Weights of a small image classifier.
Model: 24-pixel images, norm groupnorm, activation relu, depths [3, 3, 3].
Rows from block 3 of a small image classifier, named by matrix and row number. Rows with one number belong to one channel. Each number is 500 + 25 x the weight over its row's rms, rounded and kept within 0 to 999. All counts start at 0. Numbers have three digits each.
Before each channel's rows are labels from the 100 images, of 14848, where the channel reaches its highest value: "responds to" is what is common among them. Only what is clearly more common there than usual is listed. The data: patchworks of several textures. In brackets: how many of the 100.
# r30: branch 2 reduce pointwise conv (model.blocks.3.r3.0.weight, 64x128x1x1), inputs 0-127
# b30: branch 2 3x3 conv (model.blocks.3.b3.0.weight, 96x64x3x3, transposed, each kernel summed), outputs 0-95

responds to: plain (29)
r30.8:526474477468517498499473481489473517516497516545531535520494476439463522483470515478480545491528535513520469478536489490495467539526506494443496517475533508484557499534528533474496528465503488463534495501496465521498482507477468488532456492497471466491492515474515500486453518516492442484483509494482484511519467512461513490546500521510479521524522496473506459476525454504485480520512
b30.8:447488523470498484477512509480491483487495518521393489485426507485503473484519514489480524500487490500523493517536462530515476491477503523497499491489512501503484508512468476470477486457511486456533496468506473471488502524505483505470467510513497501470451521547471492488474456482491491478

responds to: rings (53)
r30.61:509475521499479515461534461527493517577519503506496506495483485523498494492501522492517510512493492532466491518462487494471505507479491483508503511485484487484494491524483508582554430507484473473484527481488521539486499487507474530539496520538507514519531465466501526526528472534484497498502530476501501493520458555524514496542476496523495530532516552475517473493513495563537501499487
b30.61:490520510523509397571531507490499475464520520479415508494530514527516527491460515500504534498483507502498504527497516470421489494511473512508510498485491501520489503516502504496493499504493513532521497522490484476488499535497496514482485512528511519437486525498476491488515474490511518534

responds to: honeycomb (41); plain (33); triangles (31)
r30.10:497519498459494536476515498511474477502499515506508519518505494499511505470516503528484511500501484484490507507478483507493502501483497458503516540485502513474504506524485508513507494500520514482469505509501505498504516484519485517477498501497463536527528427444486447480534500461489464508527523421487531401426475495462512441472444518506502496481507464472505502506477502477500497477471
b30.10:523472535476498481478522448493509497481515477532445509512541478500514507515490514512453495509510518465505514484457514512490490520510510494574521513477489510525513506520519486513496492467486542486533508462525514530506503530513495493459455521520534480473550553445512488506515501444495497481

responds to: cloudy (38); mosaic (30)
r30.7:490510533525497472477498494499520483483546459516493498479493493487518476462484515445540462531505508487513516489507474468514472495494501473523468462504442522469503493489508467507494500498530511515505497481499459514506501534529505521536511496499498526489493517485478533500502519504484505501470517523515507508552517482501507526512499518471541469478501527562514519464501552481465550596557
b30.7:487494503528491516499373537502494477503518500488477491505495515541507521513517508485520510493494521520503483524515530529465540503512491525494537495510498489489498509437492475510546490508511501526444518557512561513489515517492499514506489507496486466502523494520533501502536518516529492522

responds to: plain (63); centre pattern: plain (27)
r30.9:515488522501515536485498513489546511484436537466495495506491501530488503534514471517501496490517504492490445504470490499459492464485443477493485496506496458487480479470461499470515457471480508506504508484525507486539490508483541453494490511500506480485481497447477523488469452463488486516503474511494485525502468419515513493444429456515516520514493507516508548527494517495494515491491
b30.9:509505491487492492507472513449485452528510530491553519508444518523502514516522526518508462495523492507504494530520506535510471499559503520564458479493551497482492473497507484496460530540533479506524494469489454495507502491497528495514502546511489464527513532539526497500496498514542484541

responds to: plain (30)
r30.15:497495465519508484564507559473484498476473489485507504505519546473553508457537530467494495488483495522518475485525507480459505520517525544539508504512508454551523523481498486506494516496489523492507459521499482505512507424497543507471533509499504478497512524528471501540474534515507555486477499517487486509521549510542473518505553462488499485510482521473469516510524477521516501501482
b30.15:517476496458520497497524524522489546470456501485461497505478497529498507484535504494543447499494509509508502437506497511526542502492538495514512492521520494466504470503489501500525457438497468483488513514502511447493541471498493498469532495459512527501514433451542503505500523504470507479

responds to: plain (38)
r30.60:497486511514522505508512481521494506516507517518509542537497495475481512498493490485474530491504510528514474485540478471496489505514457496488489466503479514492509515524539538540461530462520505469494432552469450551503496522497461513503524506496468544504500488485501522488492538506493502486495500569491526496517517495478518496485513532482539460561520483472502502479533523513459572549510
b30.60:360487519467525492475489508481499519493517533514452489491449500526507468514523519524499521513507506530539511494502502481500544518516529524545530496504509531491511527505498481502523497450532514499466471482504503464509504499513516478469508502516497481489472489505496486503529477486491499503

responds to: honeycomb (37); grid (34)
r30.53:532540493497541518514506491514510497483503526512512516494487521474500540520511489503481514506512471517518506478505496493544499587477550512448540525521509493504475459492476515489504510466496445487520506534515524489465509549480490448494555496451519415510479495483561496449506497494501480502496467501526448488502478515523490532494522508491507502521511510499502522506523502503508502494536
b30.53:470510510450479520448501498556494445489510495508467484511514531464495507485497489514528540505501472516536498486520482510531491493490516516522535485487481480484509526439493489491449508515497450489421489495494486533497509494488484510430522480539466486533527498471475508507516508489507510496

responds to: plain (39); speckled (32)
r30.38:478469475567525488528501554497514508515505529516477471495555516471448497514501501533454514496480549539482531547501545566499548504499511543489484507518483479527545519521501493508497522510517519528511498489486481522503480472518547527460519502458508507497494500486491495512488519497488500502484504507508494521509511445542489475513497473499483514520526473493533526498558525527516463512469
b30.38:495507517493495538510463473533500497510503522475438518509496490529513509499552529508509475510518503513535511486500474490512508502520515520512506501519524541493494495568504490503497498467481448490507496472494484483499363493500496499524483526485501493539502482484505509497511526527525516532

responds to: plain (49)
r30.59:500482503523480459500539500508504489485499475492452511525525557512497487480559528507470482498497504462500541516500475532489544498531503482508489496489476486486496527488464496505506484548523505521453505496504436505522517462536516519488494535532474509521518505571528484538497528504534547505529523483543511503502558491516503504485565477508539495549498510504494513502512486515474534503478
b30.59:531479495501493491489499493491494515508504500506499493495518462496502504509518509505509504515506516504506501509389511450510540504500516480500520508482516525499495520499496521496515496475485518499509512502501512463507480511500507479489518497491513517494483503335522501489522515497520516506

responds to: crosshatched (34); scaly (34)
r30.39:511496533508467508502535490495524479518511491469456473505509520555503464499547518546513480484490495490458524547448521483462547456473520493500481508547458490460487512488465506523539439540509519532494518461529508489472527479528506508535503505525505508510514494522508503522490496510490511512540539486531495510506498522501508525524507467482534508497490497504500496501550497532568497492454
b30.39:552477505481502468531474479475494503491502437534525505505515470452492499499516499506496503504510489511501513507464492454516492500499520448488479505438489484498501504464505508479474508475455509509517522506487486450500482521506514476502494499468479506508490508375494491482503482466505479512